config.yaml
encoder_arch: "swin"
model: "model that predicts nearness at each pixel"
dataset: "rendered landscapes of hills, water and sky"
train_examples: 145000
image_size: 64
crop_scale_min: 1
horizontal_flip: true
color_jitter: 0.1
encoder_norm: "rmsnorm"
encoder_norm_position: "post"
encoder_activation: "gelu"
encoder_head_dim: 64
encoder_fused_qkv: true
encoder_bias: "all"
encoder_qk_norm: false
encoder_parallel_block: false
encoder_moe: "soft"
encoder_num_experts: 4
encoder_moe_every: 1
encoder_expert_mlp_ratio: 1
encoder_slots_per_expert: 1
encoder_shared_expert: false
encoder_patch_size: [4, 4]
encoder_conv_stem: false
encoder_depths: [6, 6]
encoder_widths: [64, 128]
decoder_norm: "batchnorm"
decoder_activation: "elu"
decoder_widths: [64, 128, 192, 256]
decoder_blocks_per_level: 2
decoder_block: "basic"
decoder_attention: true
decoder_upsampling: "transposed_conv"
loss: "l1"
targets: "nearness"
residual_init: "none"
optimizer: "muon"
muon_scale: "original"
learning_rate: 0.023
momentum: 0.9
nesterov: true
orthogonalizer: "polar_express"
adamw_lr_other_params: 0.0025
max_grad_norm: 0.5
max_steps: 11500
batch_size: 128
epochs: 10.2
lr_schedule: "linear"
final_lr_fraction: 0
warmup_steps: 340
weight_decay: 0.01
adamw_weight_decay_other_params: 0
Rows from expert 0 of block 11 of the encoder, named by matrix and row number. Rows with one number belong to one neuron. Each number is 128 + 24 x the weight over its row's rms, rounded and kept within 0 to 255. All counts start at 0. Numbers have three digits each. After the name is the row's rms in percent of the matrix's.
# up: expert up (encoder.blocks.11.mlp.up, 4x128x128), inputs 0-127
# down: expert down (encoder.blocks.11.mlp.down, 4x128x128, transposed), outputs 0-127
up.36 074:093188122110110125151151109107151147160145153118115150126120155138119079131099123137170135145126009109150119118146137113097125091115120159125130114103101177118126145096146104185145126122163136135161137120148119109137154128136135096154144116147126121132164128109120119139135085186135140176128118127126137109158096153107097102141110134114124113135103118157121115107126122159137155126118
down.36 081:122109110099156138135127128107136157108193128140136121095111131145138176105100101140118139134134194139140109116132125143136107081110162117126140120106151134124116126136126102094129126174136092109103161114149176126111144125148157139102085133070092134136098095144150094102128091123103182140147138140164131139110108124108143116120133120124197117133140192152159125092099106137153122128122
up.37 086:103103111147148151126162102125116128126121146145108130090111103159140126163130137133132121101147038105127149107144143155065124126136100134092123153125132169129130124130122161162162130077130118137131137145104146104133132234167118116146118141136152163125124109109103132136124149144120068103105106119138094115151161121115096129106115127152128121150118097127112131126088113110115144091129
down.37 095:143083173106129109128111140099113117133090171099137142148162133116139157134096143129123134132121151115126110114139120135104101150100152127145134099163119111097145127111113163082145119169120119140137110151130101171147118033136091143149108168159118161114128105144127105149103112130131163137129112131117122128127148136085154114167155139127138133114144148121146064132135142054159159144155
up.38 054:080142125130138125130121140077121150126149130166101170115114102156141142124101124092112150114165135162152112121134058132172112098139080137154152114153126135148105087075103128120131130129130120116174130123113157131137146152126128105128152125173098116195139167143154083118149165164155127083145113114123074121128114126122164160141132151137099136133128118153112128139142097113133091147115
down.38 050:115130081108155128119155114141133113170092148114113090172138141113143120133148130100117098120135122117124113111118168156124092128114153142166134115098109124124128142154128083168139121094115111153104144097152161083133171098101103153141111117113132134143089151111109158113131084125117164170113154149130173120129170071145117113135170121151098125148095083149136113093139152131143142173086
up.39 096:090111112126137120133093102174109124146122138129104133104167174103172135142073110162131132167071114128119138124146118110088144115094141152132092109111151133096084133099097125118145136126144114138115101142123089152118099137111120142131132110120126127093091106123133132136110164112136149100167137177115143135131123074121108131126121154159093159117156124116071159084109128189103103145120
down.39 100:154125166111142164092164145119135116170181119114127153137128114102113102139158110095146117116114115084098109151151136166197081138152125151122138156139148170129158152137121138171170094102116123106115127127139113100146117105147133126142124116125157132117147155142120130076105159143099136120123133148122152115140115169117140135155088117133162122152116146129145064115061148085138148138136
up.40 125:147102125110138131145144116110126127153099123115131172110129145148093081142081154107125126159105086113126128132123145144160101123137187183131097116115136179122147130126140115131147114087131113079134112142138112152156129255167114120108135167169134123128146129108134159152122139113121127130144144098121109130142168105140113132119143128141118109128143138092111129129096116142116134096138
down.40 120:138130132171146144112113117117119153131154137127135100168101122112140156117170155143104110123131130125122137117146108132125096132152102112112139131127119141124139138122102145102124127141104159129138145124128123155079115003086106113122149136126137134110115128130120112102108083117131142158141144118159150145116132088150123116153094096132122148099116130110141035110137136046130124136135
up.41 127:101119133126149124121140105114144110117117138137132146091132161173123172138088106107098108106118081137134101135131125115048114142111123144110116124126135154091114105138101168148135172039112112118188131128134145117156126145121127131113117123153146138102116152105118157158087134139164098082147130133136106155155134070144138112094122154147120143149138093134126070113130123105114117124143
down.41 101:133127142148109138115146167143120113135173132125135128118115111119122126093123152170141154142130145124121131130133135125135136132146148140093134135144106131161164122095135108140114121154128165147138111129154144126130116000121139119140125115107149169120142117096110075175080136133112148133122141113108135096108126151152121141140118115128123125128129114054133163146083136177122161159127
up.42 086:167153094137109133168102121121184114117081133141128150114090119114128116137144132128119110123121101114155148109138131092132092113105086127105148123147134149130131118098109144146148120130116143101151132107126115157150105184122146118097133147166157153118130180071156130101068184174144104147120135094114086141107122138107076137148139179116119101109148128099129167107142132170107131131123
down.42 077:140177116124178147113094106139124118124151111129127147162147142108127131080161106087135136095156126156154155133123161104125113100112153113142155143124116133133125111146106127106136127104144126137133147110129159100163106067138169142134172134118136136154122106155091126109135070126101148141143130125131090129096121106144125103143106109147135122122148120116160115076121132017144149107158
up.43 094:119163132133168146151146103119130093099122156167120140101138159115145159169176095149099113127132080134115102112148069126129108096133113149123154133078112133112097110120123133143141103161116128170128093123106127114120124181165154141125141144152115129117136156131102129087112151171165093086177143149119122126124119138102121166122141159147126126125145105184178134109088093114118138124115
down.43 092:113134118096121135120143126124125127140094119108166131158153125138123135115090124091109143138133143106133103126165143155142128159127178135120122124165111134125187154112177139120118125130126130088136087140137165112144134009119118097148140148123148156081085135139092099137099121150114133123132121166152153130137151137162147098120143124129136139131116151130096070132121160075146144117122
up.44 094:130100108149147137119155112150121129116093150153126153139103157179110115115126129113134134144123105090119083132135122113120138108139152112109133115138146142137135110184135139106119164137101142115180082131118161125120141224137094161138115125179149139118122142108106102128104112153135133136141112084140136168162138071145130143107116155147124105155112106111150140103132143046130122109162
down.44 098:114117148081110149139130126142118126111145109109117147109126128085124152129096128130158134111127164112165137138147131144097102131123117161128135143089125087111120146130147117142141101138140148105104126158135153121108114000112141097151121127145124141155150113121131117097141118087110138111127116130122123133128126068118131126126110142133095137115103120160124091157092106088121127173130
up.45 103:125148123159139109126155106114146132109107168151123115141124191167123175121087108158101129128131127117121119125131108127121112117145140144131143115135152178118106139133123141132155181145081113104175126136123145138143150237161133090134131134205135151128130134134083101137124131175134139085098120097123100129133102151147130130117148151137124098132115142156121169112113115134131138150112
down.45 121:128110171144129116104142149132084132130108109138099156121132136090145123134110102115123132147144125147084152126157137148125127136112136142120116147098123128138136126127107135110167102140159133151131138133150123140137095018094126144131145134113144148120098137080126157114124111091125140147121133114143133138119094123154156092142120157116148140120141121124142067101143140006136136111106
up.46 055:071141146122146127109119148126115111104158125119142172159084133127149117161125091097122113115133140156162158131117138127115109133159157070107130171119117120129114116117150130125130103129121133140109097085126133161118160177151132135132092161166120123146151126182113129138131094090091102147122096116121111122108103149098107134130160103090111133120142098149079187122144126187117145170164
down.46 076:115138089132093103164128133137158136127147107103134130131126152113139190156064101150105119142121148108138106112122119112185137123160164103164136148127105083127173129124117169125078116098134136117135136158112085129111122111129128103120133109190125102150152117124080081158119115104141123078109118128101111119146119130126107103086093134152154143143120128119153135166105100102132121080143
up.47 112:078125125122152129104139095143125129115089135132111143100178153129127110169120134142129126133107086109130101135121137163045129141122162151109133138111158124134120103092088136118161158102120103093159103134127110119123100157164119140139165151150141134110128069118096148115116122127141117090157166144117142128154145127146103105123079152151162118122126087145107142063095123093109125104158
down.47 091:164104152141148150152139154131160126129159116095148120130111107120152111111063159156116147138130153111108099133142106117144102108100108163122158122137133117135140132146170113118150146102138150126126118144153142125153138000121175155140142118125135149163141140102095127133100144125135118153153117113145122115148135126156154108134106152101106130137125145107135099180156106107138146124114
up.48 054:090149086097157139127122137096087163138155092134139140083123107142131112111115116104121143101158119151142160110153113152099097150118155143117131148139123151091126075143142096145134123105122113103145117121133139095136119120117121126123137141112149151135128140124123092083168117167117119108090108092132108155104121121116073077124149149107170138128142147130069107152090125136133131036142
down.48 073:107131101133128134154108173148165111115143122122127106189164116157097095139159137152157121083124171105070112155090135118160133125161105113121150123144126140146120149105132125084107141115100114127095085130103100146114154155165092150137128113128171139069134105126149151154122160082127140136150110145112137150125114142150116157117140129141091121111126099146158109119162093114126075165116
up.49 078:146108127109120134127145125115133121110091138155118134104172116111156107156081128108134090134119070138159181107118117119082093131118108157112102104153165149117110123121110137119143094124123155133153121141092156087123133229142141134138141132161144129122130118152144132115158135190145102098116117159164059138135112106117113161115129144118110105130146117160142159114123121102124131137162
down.49 075:132136129116134115084146139148117165138139129132139157136125120115116128136144144114116116142134197092128092149152122115118149145111139142127121128115120113129129137116139131146126133123119128069144123136133138166120102030140080103149111146147121192127131142120116104137077105090106138127143143132126114163148138126117106171130138160119132135115116110070121053123125148045142124094124
up.50 079:157093128149152106106149102154157112120082144147128131118145180091149114124122112125130116146105067152136141117113123113109141153148177146155112089150122134148109110092119162142169178051130155136126147116152134142107117191105072150159130138133113102162123131142141103136130119159136129110156122123111111124122114089093121109135106077139131106108130127112102157103100100099135115127097
down.50 075:156149152145131163123132139131136124142167135134142101139116132145097159130139103106112143129141151115108121129135160138139109137141125169125140128130108129106167138138122101121132108161107117107136100144130152158129131018142113102088165134141138098103122150125099167115123156118154133153163132195165127119111148137157151133131115146160123141146123115135183050120089112078114126106149
up.51 094:084119139099103096131123112111136130133113133162121175098155155112101126162094135101099117123127123132132136129132091144124127120129109180118149121137131113117119138096085064114158125172114125130138112115127136111136150154149129124085154126156132112132114132129102130106135131213152086064149128168165104123162156105106180127092103166162102119143154115138122120134138127078130130158123
down.51 096:163124126083149132136117135128109128118130115087135111202138109162125131085126130149136084139152135135113140115105142136134122155113145129144132145109112128106173110105161171168095099085146127091123111104125102142112144049154148115147115135128118157132156129116176103111101132108158140126179132139123139137095168114178068128147103142135110090136156147122122103153095119128131110105109
up.52 113:135127113113150138104115099137168102104104149151123135139113152141130125134119116085157121160101115119137155146126132118043132102135137122129124102104127161112094122133116141150138129126178119105192146110122126121120144222137115125142111157177130141129134138142107135131113152139113124127141139096134119102154181139110084128114124105147081113121120068140090157076118084119134111124146
down.52 115:130155140105139154146114138155129142181130124128123151111163114163105157117119144146137149109145093106131121143143110118157097104138094133128130128149121134118150148119133149152129155103109105141121111156126100124139110031098093118141136091105140112122160138058128156111100087147153146117133129134103065138129130135134119164156120149164148127112123138124111052115112172083131133151099
up.53 115:110148113156134135136153105158135118073092131120164094147135133163117170135088116118121123128120096088120157118143137149039118090110121134118138136121123175135110107121123138121127154067151112106153143134141150106157110210140113122120125137162155126113116130116124151198133157151095096132128135108150107109151118130138080112105101133130145119115113116142145118126116112147155156102158
down.53 105:139145134160116135163119124137083118138137125141104157122114130120148136135122127167143134110119112099079116126114150123131146120135090113130175118110107096121120162133113144162124172172119127146126109147127146146151124021140108148131103109156104138130110102142101125140106101140169135142136127086109133112133101114161129128086144165121126110135132124118120028155090126076134116122131
up.54 089:070082124122147122125143127129121123118087145080121148101148159118126175135098130160133125151116119118135082134126118112063122139139117152133095098109152108121108154095112174103152155109119130083174162122123113146116080204128122150137148153159125118094121108150131128175119140118127125111120129186124097145143142115115084128113124114138089117123119120149120169115141086149126114130161
down.54 094:136130159147129147142135102102095115142145162133134133107132084160116121131145097148100147129141124149100122158167114175138115113098140151109146131123145159137107111115120118136127110134120141130122071135122156171120125026157128142111131155129110141147131151097085098125122107132114108161171131153103125126160147150139114121103148165138134125138141165090123054133100155060117137138124
up.55 100:095108115132187102110153100116102116095155119113144120116153187117096147137142137130119124160153130122148122104135142167090103126121101096124131154144109172134130136137108152119109148068141127121169147131160118129149140191136125091120132113169106098124129109133120145141076123170153123149160165122154150098112143122134101094176101131111159113162137081148119087133132115160126114114164
down.55 095:178110174117110154149117180138153120130110134144149140109106091102130157129114107126107148131099145103097100113115127132130115153115118162100172150090121090088126128118151139121164122165116103136113146143114147149132129055092098149079094119097150131135135105079116156104130107136119143158170150146078107142124101116141116138138147112173109146133101122138109074091103138120130130158121
up.56 094:091149098127113155115152134124119096089139116131122171091123117119116119130080076131103111103132169098115147132132097106061123115127152125104135117091143141137144128154124142128157121106158117126125113124128149098152142193112112129130125138145108109177130128131153132164129201140123069106109126112142076135107131084129087134129141147147123114162156143146111113116157105097112103094088
down.56 089:155108142143153127149128122120074095158115168107139119145136145148099160126131120121132110114130074123111080106124117147166111074128111123149140138121127162109129145107101108104112138140096121130164144141140104135140139067148137122081130110132130143071128116105152138111074045140116151159129119125134147125144162160111165121133130146157101126150117136116093068123142154077135142144136
up.57 091:125090146149118119119116150107109157098110121082139093168103093090122138132143150101108104131144160130131149084135112151127134129118117102166118178120102124143128130150127166082092139170149111128096147148145146191153149149160103159129134153101093117122093086137119081104099156110134091101155127124165152124129124081141130107145118103142135124157109125174157135165146120139143095153139
down.57 087:127091085078128157149129125140140135133114110178138121124161094158132149136201171109137134097134061123119150133150109141122138146121141120098143152102092142143128128128118144129154131148125108132163127135114100102162107136085124135088144126124125117155126141101118144149097136146139160170124096062120086114129097128134125159116161120117072133129140147074106087103126132121114150142091
up.58 084:146133130091104130083126116114110128129119093129141120135151085104134140122120152111094127129105119171119178138118132158147132159104128126136126125117122080111092147143128107156138105164104126117038151141144125157122150123140144101148141137096077127142112145123159154145139211145134159139133122112155062110128124112082150163135151100111140138103137136113145104133192130128145116143144
down.58 097:123126114106143139168149120124129156111111113124148104150134159111110117140140162145145133089139113131143183158144128153077159157180098105118120153169113089127128174126146126179105142107124164156142077113148129144152091129134100100096134134098133093102128106123135128074135100103185114131130119154146164126101119132103129154097153120158106133110162117121129086185127161127146115117143
up.59 116:120119112145145120097159120136133119120122132127129129112168173126124202153097119146141108105154074110128101130113114116048105128132137141122134117108157150121104103095105155123126150047128134078172156136116134117135120143130141129101134149160117132106132126139095143167118163192141107114182136138115098117115143121129095142103101150144133117145136102154132090118109124118112137114177
down.59 087:140088166151099122142140154124132124131146112134118118131071108158123101143128128148126141179124133104104095117134131101152104110124138144120158143128101110146165109132136104148148129148155123142133074133158181139129135000143121139123133140121121146136131117136091121140107148100092114147124134119102144122104131175146144089130105168126147106145099137101119153132094150117083126120117
up.60 102:090105124114154118119127112116161114118099138150132158086115135149144197130083117129130133121131080128089101146127098096080126106146145159122153128112139203122146099126121144129134126074115142109148133167123140124137116145137098151144123160178125153151093147098112136120107172141125107082107118109129097151140143100151144137132110132152098120138158133109094132102094169074121104102122
down.60 072:098144142150121164130129160103134118145180130122100072149082110138114124132155090117125132143158132139153131102139173119116103114105095136132159110134105107122141108102151115111150134141159144130115092110126156143120124016116125110177158112102115146104151140105140105138143095121124111102158124119115154105127099125124162104133120171126171124104116131129123197125120128135152095100119
up.61 105:134111128146099135122132132131142136093144107123146130133122148132121202153139133134117119080132183102141136119137137148144122155117072125116115135128146115108123123140148114139119134120119117139137096146113152065115128223164099148142140139120141141064119139128140139154144171148118117155117096121126127134153108088134088091110090097099130123150156106181090119096126120075118144148120
down.61 095:131106142138110090099110153113139138122149107133126110115105102156122098119106142114092162150152094108102184097134112101102128136155134123104109116133119133133121115145121112154126150145132123125154121141150139180117145015141127130146154104100113164136110142086106133130084074130138149126118147085120119146121133117097151169131132132125120130126121159131118085138106160065127138076139
up.62 158:091126140116167122124168091130141113105094134139110131138106151125137157127142104129133128118130121133108129121132123121007119142125112144121135127136127166116101126132094152137154153108116091111173145124104159142151103195134113118120119133154140135113137145130099125142125164184127076123163147113140073110158139094158112112112095103146115147150111093151102134101111116164118130101133
down.62 150:127114153116127151112113157123108139127151136134156132138155147148124146131132162150142128149108095115112107100119129131148106143121110129146155121134129124112163124156129112130127108152108126137119156125128085191119133018137156127160136112142148124121132120098083130127128100110099185122141123092122087130097141134120135117171105121119170115133091193099142083106094156065110134136145
up.63 106:121129128140116128189154126113142103110144139140123125130140121164129145144040122122108103115110066127125129132146122101095136116143160153110135121081146148120122122157111156149135138127163110100158087136136174148137112169126093103119104170142128121116092137142114159154128152170140133122166111138166141137179130095113094099108141136150113107117118137122086111091151114060132119134157
down.63 088:120123109118132171147138142117121122145105149105132165113119150131125132118166108128136170118131129132114135127126124152131142099153103132140142126163120177126111119105109092114121113144116178154150153148128087136121173019177171187110124100175109126121135127120126144110107111124143115068136132091121136129113147099134141114140139162139115119097138142091154130102122161098071140121132
up.64 100:125129155137151125136171104134174129083078137132143101134140148133142165139097151137140094169134077129136142122148108138032128123140122146118118112131165165109111117123111137129133135083142118112178124130134141151147097163167120130139123144138087146093128110136091157125120110126125064145156153124126093121126146110143098113132108120151148099148140068124147091108108102107125154123153
down.64 087:131103161134116118140134182123109133133140124133157141100133123141110158132126089154121136133168149143104088131151137109155101099115134172118173132162109111141174099102094108133150149145128126156129097132130145109117138000115104115099141135143130155108130140108126124148106163105087130113146136144124179120114147163119123118127124147103125139138111166097154117107112155124105123153143
up.65 145:097124120105135115130151080121157102082104147165105137079122111154124137142086108104126109102121039139124157134104146117065120157109149119143148123113152177119105140124138135171159153073119154109138120126115143113125096221145104123112113115166137144129134144124128143132110163160140073127137142101127105139148138107134106114119111107139107113143132117109106128122132130142126142134128
down.65 158:128099114118138129113120107142122157120107144091142141147131111181122085141111175126124119153148193111096075115115137154109145132133092136109120153140131127102168094130120148086140105157135137085144125127131146164089157048145144113138127140174134138113110113130083102148109111117106125124144113137159129124096135139161098133138117151147149119122154123120155068125111149066139141134168
up.66 068:096125121116137115119128087113107129098147129119139144122176176163123122118072130086129119144106182082136088120132117130094147152154120144126148136154129149113115138136139121155159150092109084159151155121102120139136119183159177140160142158129113102129118086131119105165155162143133161117147127111133087137101144157123051139095105109132146129132135123162162117115118116135115150110169
down.66 061:154080115115145099130118136128106141101115143192102159133094112130137146125153096156109185127111095155142101134128153109147093138128120095103153125142173122131105138137110149115120106146106122147114125125120156145129142067122089158111114149150148130091146155111127118158120091110160119172124117109137134119131153123139149115183112158131097136124083123065105089112135089062124119139114
up.67 175:095139104129130128131142083118152103095081155157124129112159145142143170148083122128115114100101093128121151123138108122059133109131154140122114098110151159122111133104093144144182148091120114100148115125101137126145104215154100122119126144181140132105130149130090127124117172173146098115128132134137104124146149116147074130123110127145135114132138102146094167077115109119111119129136
down.67 166:134122133114145133168119134119099149147132128131131154138136154169117134133125125148139144136142167120106081121123132123102130126129122146111166128144111138148145127125116131114158109142116128125134108144120130163127146000157134146140125142140097164106131124107136123129067104116121160131172113106101140130127139103138155127123115166142112121122117122103138033158115116046127139123118
up.68 116:113125109123150114127131123143111133122094137140135102155134145169126183121171127097110119128157009123139141123160154110124119136140117120129109117100112152131123114120138127141124128102130102090151126133092158136141118254135131146131128143170151137131108125129126125126114132153131125109142134108131106109166136113143089125127138090151103115154154104144103148129122105134129105108158
down.68 113:118135149137133151154095144152126134140114143127127128125134150144135111105084145124138136123105226131105081096138108130081134112114116139130142121150133141133138108099134115121125138166125102091115109109114135174120141027100130121137136112122151129125103123077109134113098101134094120147131140094118112127109117111130143113146128132118130123117168128111145053102116139053129134144100
up.69 105:103116107126119113121167108151129120119111136123125134114140158135137139131050136117101094117090031124139102132147134157073087132120136148109132134089129140128104147111130136123151140125107142136143130138134121082121102152158134131107115154158148140126120124132135160130116145166122055138142119139111123143146133137147060102115076117148117105126143093125108136097128118049124132131137
down.69 078:137166146127123141122110163133123120136118158122106115102127145117102151083152083177101154134126167130136140110142152100126140136115127135153100126141130139129141128128103127132107162125115130130128078114113172130124116008132139152101113101141150143112146150094066134148132153092103136100150169134109152115162121144112165111122177145152145112148103164128158139137129140110155097122107
up.70 052:161115115098158062141116127154139122126125118105108108109127093097142139110093112108143123131104092144172131153135125133120114116142119062140132146082109152150132137127139125094107120127127156181153123149076126081123105148136151165132111193165133157155144122133133101123114085147104152127111130125141087133146116104083127167120160169160100102094129108129132126138170114162161145131126
down.70 060:103138129154124118127124091086134098199114122133106129140094115143119100097147146110127125112152159112104149139159114117139119067109132092095111104214139144146076128129155137156129143126091101161114095145130126161151114167130077146134125129105130108113120152147114132146123105112137120105146130112126122092154112109110170109120124140106143113125124133129117105087122135137118109038119
up.71 080:104119140128148163165124084089116137133090130116114155119168089156135129138145116125086102123150106133122134112138152145046124110100140165133130131119134149118154114145099150153153139157109125097160116147155112124161131168158137131132129135154136149098147149119080147150098128132153091134105136167121093127144148131163157090127126155148123111117141127101150148090098103042134139105160
down.71 074:171126157140127130140135163106127116147123163141160156139102148153149121076102145165108140109125123138095106120137126129134146132062123111155150128141133126114109124141156104107110149115137132146109165122116145113118139012140122161154135127152138101110105124059128091118098140108105140096112113137112168095133124095108085083120127159102122133146136116099127113144111149104112110117110
up.72 094:128122103157146140137157127123152117094076157164139118101158108131132134152079096131116121107141092118114158151124121119047116157127128146137115136094176162134148106105123150134165134114117135114150110125119158132128138236148132139126110130198136126144105112130182117102114176145142096114139127124117087133135134116126102158108106123156142108138128118143159138124131120149106123123136
down.72 104:127125111106126145106137151131125144132086135108148165169139116136090132133159111068108142133131128116109097112110124140149116117128097120131119117127117120119132137146122143113142110114145123107148113134126114160077092051150162079127136169134116131137154124079068148095147107144148111144102150138110153118137106102092145133126143120165142139100129132112118056143071160076125138179132
up.73 106:105104130136146110131144095121150114095071141134133136107112158099157154129108116065127121129145084106118149141107120121105122114142173128145129123122141164144114115138140158124125114085162127124172127149127136139138123232145107103138127144194106136112133116166122147131124150160137080117128142122148051115152149087138125108124127102129116113157127095150116152115128109151145134128157
down.73 109:134105125117132187086118126128091131113119119143137118129171116121131155117156129128121115131095166111126122113150127105096103114106143162146150104139095133110146117137130121122083137147121108112138087109130136167130113018134114106107124125153120136131165128112115145127102102142138157160124131103116148130137108085127126131137146142160113131128084157117116061149116153039105102129113
up.74 097:153115144142127127151151129144151152157096152124142115108079122115137173147129154159099141106114147096145107128130132130150138085119136145136099102156125155143126139116124154156135159082127123088121091133125143172120125211105092143117138150163126143087130134130112072127076098073133129119167117143121153136120146107114163106138120122169125096129129107102158156105105083176119147125126
down.74 092:118133147150123116085129139111122142142156138104110147130136136160129088132102104120138121133151118129116138140120145132088125161109134173140129137144134133130152141133134127119116113163141146112134101090158156139130156035113140083149130130063175160138109172114140135117157130156113110148144124140114136131103124125166080112152097106113123126143123133104144057159117172051132154117112
up.75 176:094113116116147119127154098122132116099094127130129125113131148140126160142101140131119113125116084129135135107131105142000100095118139147111117105112133121119106124110098143114158141114133110127157133136126149145137114204135091140106118127145163118121112116138112140130109171159139096097127151123134103135153146146158086112101110122139149111137140070159143145108101109112123130121136
down.75 220:112128134124153152175148128135087157157167142124119171100135140138139107098079118133146130151125175120114137113121134106155127125097107140130150104138095141117131149113152149118132126073139130130146109145173139154122133033122127140157128140151109152116135142091115112113080100099110166150150136118115152122113119112109148137144139140124120123125129124100127026138149139066126137119130
up.76 065:134113131128143100135127092099142146195150146114135176132146112064119181135159103144119136121125156178143140106126159089136120164135153113117100143169126134187114104176131129148170110162121106155121125120099112138137121137119151132118147126099131104161138084134114118150132141139121125141191125175143164141141142131111132107130126126159102139104128083154163090139143103168116147136106
down.76 067:145099119147119160145150123126127170125157121109138127092120128117126055110146122143160106106140083128127138130125091138131174116132101123146165130137114116103125112132144115173087169118139129106129147109168145165168158134174121139167094123126129164118140138119148149114128095152120131134110144068125121105132111088143111141118136148101189099140096100079117054119142139110139131103152
up.77 101:150134155108158099112114091111139132112062119148114091135106150123165143142063118116121125096135108160099143110119111165080117140117131143121095131109130125152108120170126126133149168120102132125162138119135140174152134207137134127120090109147152109130129116164109121139111194152110137108145134147145098138114146115130137082112107150138091106147139143116137121108148148058128156123157
down.77 099:092152117151124150113142169142105165083132136121121142143117131098093112098158111139123162136132138115153143125137135126144130121120086107107132152121142139130112152145114126168124118137151148116132128112123175136135140028140111110162105137164144158090143140098125119084134079156158087098128126115119123121100121099121173079134155163096137156095155093131138098142129103075132113147151
up.78 091:077122121122143121123145133137116135110046139116134142130148133118125100125108133139111112120119102120135076134128121122038119089116166134129098106117156158145126121068139135142129144120091131091145116139115120187146105170119129154156158156166130141130119142119076125103108179130123166127133135157123130146149135136126130109136109144166114101104119108127126147062106104094145133097139
down.78 082:109108171124156133128145125121117123141134146106131140091111110148124153096116117164109147139145139122137119145131129148170108142076116146121179167113104124158152116127117124152143106125106103153131111131137167098138131000158093112121113115121113138114134138114145125115119141140155106111128161143128134119125145110148154092114098148137115105112118112114159052154138135071104109147125
up.79 116:171171105154145157130115134126088139143177123118118121126093161118115118123139118148128132134092154094137133106110146105192130124131119139140122117131114133133136110160124114165146114109148142116112128112150113150135126255141118147133120118129138114108153125130106137125156102139122150120131119137119133127131145097117140126149159107143122123122100126149132146131110110120142175097123
down.79 127:143116146158149147108139125113133147133117144129137161129133133140108108146121116115149111147108116116106094106130119155091116132122140140140123126124101137114138136131126118096115126100107138124137152119125145147113141016109112120150126132163130121117110140127161111118122102119123114127121122099132115120119150126153116117135128126150146129110115134099114000133138150017141165130128
up.80 058:102156165117106156128127122127156113148121118131144112116120153161134117139126098132095113144110105148122132125134141093142095108101117156122119129078115183114090134122127097129147078119108109112074147119161136183151082106146151113098149151147160160133125134142118135147105136128114102095075150103157133105147092162127128100098125103126090096099135163170149108103157069136151160134152
down.80 069:113146091117114088141136148133100091175112124120132075154120137115090180083160120111137125093133128131145126155090144144129131097137101116103098122146157163129091145150158129111108162101113151122122158117119166124158111140120099147120135122129109081110142144175137087120150091151120130128112151162101122182077133095120129143146132136160160153165148121089093149139100101099116137154108
up.81 140:116139117105118134123143114126126125095091138157132127142150139123139143127093118134119115109128041088132170131139129140004119125132125113098123137132102148138117118136133130147155147120128136119144109132121130156147110246148138110137107123164145114149122155119131129126110172157127133141114135110121103112131109104119106129135124128162144128117119105099080150131132115149134146143146
down.81 159:163105129141124158133127130116140135117136119120124132116130150113140131132133116160136123133132188119106112116118151152150120122156123117156133132111151119104143121138151133146134115122111077128129140121141120123156132000151162136136121128125138171131128078102112125109104056114147115149153137136107162126138097132137192121130118161124152117119132095118151045136101129088124143128131
up.82 079:094109132118142134097161114103101125114078152134135106119175146140135144142125104160118131096150071094143131104131146125102123146113158123160121125094149117133141121136105160154162155112113119102153109118121160146138115226121107090096126140204141170173153140145137130154129110124114088135100132119147079101141111148145098100132121107126143127114126097139134128101119103124159141128152
down.82 084:137137099151134146176135124122141146126121156134121130145133133121110117121113182132139129152132149130155119121119141108114102088127098151163126103154126176136139127106136144136139144160106125146125097130141135150112145020145087135118114132111134145156117087099128148108090147132119071110143130136092165112156113099106147101117101107127127111137119138108150042147129129068116127157162
up.83 111:069098135152140161133159143105112113102143137102130126150137111126134124144128128124114113108110113108104092124168100123095158143151158173101130104108133135122136124121110134097133161133113116090149107143120161139122149205135087150128142132165143149140121085128091124150126058129115140136139129114126134121156148089138146113125116144142101141171137109121150155139098111030148110113095
down.83 112:176149131123148143152112121139128147167145093132134177114134112143146110134105155133160147144125151153130120113110148158131119144124123164095125133126135145101150120127136119107122117117131142118131095141116135092116142000134126139132132134134122166129138179124121129105103156096152151112132130113136131132116143098130126110111135135129176115114148114091101064121113154168105134159081
up.84 077:126088131162173132111145103115121122144110156114133125125160121133129171141086122095104116099129141074119165111129160138099144135121137111122129137126145169125151141127141138125138106109118144102168106125152146129136166163123139118143121139146121102082142125123166139173162185134113116133150139128143063135160116123170131088104055094135161148155111145149122182138141155080122134102153
down.84 072:115128128092119140161118119092143142118141146115126132145095124112093124083127118189115145114117109088147110131116117146139152083121116127145130125143087137103090147106140134106146152131132121186123112127127070130154107061120102152128160148108096165105123096118086125119122097176133118137103118087090184126137133135073159141123141152166100103116099117093116096123124134109093112130131
up.85 099:108148133138127126121148136136165124123099131104138127104152165127145088126116115135125106144113151128140165110160122115082141112151143130115100109100128147137130124139097149154153108089160162153138146135147119109143135207153105165105110153119143107136126130105101135120137130129105071172141114141123045101142162154118085136116111126133138111117138068136121185115115115086119188115140
down.85 086:128114156097128099145111133119130116118162122104144135127138144139125173104108115148104120121138143125120115149108128134154115142119122126112157107149095137150110163127141105154119122151122114129114057154132157159140126035140177123141139120130122152105163095107110102129121116151151169111103151092134141148122127091151168115153144117129116118132107131105153049109114136039143104147131